Rows from block 3, named by matrix and row number. Each number is 128 + 24 x the weight over its row's rms, rounded and kept within 0 to 255. All counts start at 0. After the name is the row's rms in percent of the matrix's.
# convs0: expand 5x5 conv (model.blocks.3.convs.0.weight, 128x32x5x5, standardized in use), inputs 27-29, a 5x5 kernel for each
convs0.89 054 [131 146 135 147 130 137 170 148 152 119 178 225 204 196 164 137 129 142 132 143  72  50  63  64  92 116 126 137 155 159 126 129 136 141 138 152 149 142 144 126 153 153 150 142 128 143 135 141 154 156 118 119 113 107 105 114 112 106 102  98 123 131 123 115 116 121 136 145 131 126 121 131 135 128 128]
convs0.90 099 [ 94 103 150 132 135  90 107 139 146 156  83 114 168 152 142 128 181 210 161 107 110 131 150 121  57 120 116 109 119 108 103  92 109 120 128  99  88  83 113 128 109 103 109 122 142 114 106 107 117 127 108 150 160 189 183 110 141 155 181 187 116 131 129 152 171 158 181 141 125 146 159 195 161 114 106]
convs0.91 147 [208 130 165 131 170 122 128 143 115 115 144 114 100  99 120 142 136 147 142 156  95 130  80 120 173 107 114 119  99 135 171 167 145 134 192 149 139 153  99 176 140  98 130 114 143 109 124 136 118 144  66 106  93  92 121 169 148 146 114 103 136 111 137 141 131 156 140 138 163 158 157 140 122 142 127]
convs0.92 097 [155 141 161 152 163 150 157 149 126 144  92 103  73 133  95  91 104  48 151 144 117 143  98 143 157 153 143 139 138 133 169 116 128 110 144 156 140 118  89 130 112 123 108  99  88 133 149 167 158  90 110 109 124 141 123 135 101 105 122 123 102 110 105 114 124 110 104 122 119 125 148 148 130 129 114]
convs0.93 065 [104  93 137 158 123 115  86 121 156 146 120 109 112 148 162 136 155 156 172 168 181 179 183 170 172 123 121 103  77  71 135 147 159 148 123 137 147 165 174 155 116 118 131 150 149 126 121 120 135 149 106 109 113  99 105 102 111 110  93  93 102 113 127 109 104  92  99 116 107 101 109 101 103 103  95]
convs0.94 080 [ 99 142 210 132 111 102 115 191 168 123 127 104 155 171 147 127  90 117 141 147 113 118 109  93 133 179 157 134 107  93 145 171 167 131 103 107 131 180 161  95  88 111 173 165 111 118 125 146 141 122 129 112 106 129 127 137 135 131 116 102 120 126 148 136 111 101 121 128 137 128 119 112 112 117 131]
convs0.95 063 [137 120 132 148 120 159 144 151 153  95 135 152 140 126  91  75  87  77  74  88  81  79  70  47  81 121 122 132 137 140 121 124 131 122 123 140 158 160 158 162 112 137 141 150 152  87  86  97 126 141 128 133 148 144 127 110 117 127 116 100 134 149 163 133 113 129 156 184 163 138 118 122 150 146 127]
convs0.96 086 [106 100 138 149 140 118 101 150 142 155 120 131 164 130 143 110 118 141 143 163 110 131 147 127 124 133 138 184 225 222 142 164 198 231 249 178 186 199 228 222 151 164 177 195 175 124 156 165 173 157 135 140 113 108  96 119 125 103  85  79 113 100 109  83  72 124  98 115 111  94 127 109 114 118  98]
convs0.97 140 [131 176 105 138 166 111 148  96 154 163 103 132 101 188 103 110 137  61 191 102 135 155  98 175 135 126 113 142 112 111 166 144 122 116 150 156 140 128 100 148 126 117 124 119 127 144 140 120  97 107 121 153 173 141 123 136 119 143 167 125 138 165 162 141 127  88 119 117 116 124 129 141 134 120  97]
convs0.98 107 [146 148 116 142 152 149 123 140 128 159 114  97 127 114 100 136 141 144 164 123 130 153 138 125 139 114 123 110 103  54 135 154 148 157 138 173 184 179 185 151 169 158 130 133 108 123  88 106  90  80 117 112  96 107 146 118 125 121 118 115 135 125 124 108  99 139 101 127 120 117 128 117 104 142 129]
convs0.99 118 [132 125  95 103  99 138 134 113 152 161 151 135 115 134 152 209 135  46  78  98 163 121 123 150 149 186 147  82  83  86 178 170 168 151 144 106 126 121  87 103 153 170 108 126 105 175 165 116 161 102 116 121 113 115 128 120 103 130 134 136 143 121 108 122 118 140 148 144 117 109 101 119 120 126 104]
convs0.100 140 [113 162 136  83 128 151 153 179 103  81 157 130 151 122 133 136 118 122 145 185 120  97  76  94 154 149 118 100 128 117  97 108  94 119 156 103 116 169 139 166 160 150 137 129 108 151  98 100 145  97 104 134 133 133 121 102 120 138 135 120 130 150 154 144 102 114 122 120 127  96  90 107 118 143 128]
convs0.101 095 [ 64  95 112 103 120  86 118 146 121 125 122 161 186 163 169 110 121 148 121 131  98 104 134  92  69 229 249 245 227 193 216 245 234 218 187 189 210 206 178 147 149 167 178 147 127 132 146 162 150 145 118 115 116 114 109 122 110 111 110 102 113 103 118 118 112 116 113 128 126 120 126 123 133 134 127]
convs0.102 154 [153 126 135 115 137 130 133 130 118 165 157 114 145 115 168 115 130 137 117 144 132 139 118 150 148  86 128 167 104 117 142 179 164 124 147 124 125 134 140 168 110 118 107 168 192 135 130 103 105 149 162 101  92  96  96 149 152 136 115 111 134 145 153 132 128 155 141 140 130  96 175 152 139 144 109]
convs0.103 124 [122 100 149 145 121 138 113 121 164 109 168 154  86 158 118 152 171 127 133 113 101  68  87 115 135 161 192 203 182 180 107 141 181 187 204 112 141 162 153 126 134 160 138 107 104 144 187 157 117 128 129 134 136 124 116 132 119 149 130 117 150 119 127 134 126 143 139 129 161 163 120 115 125 146 127]
convs0.104 119 [137 138 141 143 132 141  95 137 139 166 114  99 121 152 118 103 132 156 172 139  83 105 125 134 151 117 119  67  76  90 164 160  84 108 122 151 167 145 110 121 130 142 134 115 141 137 112 100  96 137 121 121 109 111 144 108 118 111 101  84 107 117 121 135 128 137 124  99 142 116  89 117 117 150 112]
convs0.105 121 [117 132 150 170 148 184 174 181 138 137 127 162 140 172 172 119 166 137 198 163 130 171 114 129 184 125 121 114 122  87 129 117 109  99  97 163 136 168 153  89 130  91 141 138  90 110  89 137 166 150 106 100 110 123 134 111 110 110 107 112 100 110 113 128  98  96  81 101  82 101  96  88  75  70  68]
convs0.106 083 [ 95 108 169 171 146  92 120 168 179 163 119 111 132 143 136 112 113 115 130 132 114 106 108 127 107 110 115 101 101 100 108 108  96  88  85 102 100  96  93  93  91  89  86  97 102  94  84  79  89  98 148 178 178 134 113 151 197 215 168 135 152 197 207 173 139 149 179 180 151 127 128 154 153 129 107]
convs0.107 138 [132 127 114 126 153 144 141 107 147 100 108  83 109 115  65 118 102 162 135 115 135 165 175  88 162 114 120 110 125 117 125  96 103 133 140 115 120 127 112 103 105  92 117 113  96  90 109 132 106  92 146 104 115 141 139 152 152 137 145 145 129 149 119 128 122 118 143 131 122 149 138 120 145 152 152]
convs0.108 139 [117 126 148 143 132 134 147 109 112 120 142 139 123 135 153 159 167 124  84 102 145 112 122 112 123 113 147 150 159 117 132 166 168 133 119 107 122 156 155 139 100 105 138 134 124 124 106 119 138 117 131 147 152 166 121 133 130 151 155 127 145 143 150 151 151 112 137 146 159 163 138 132 158 168 160]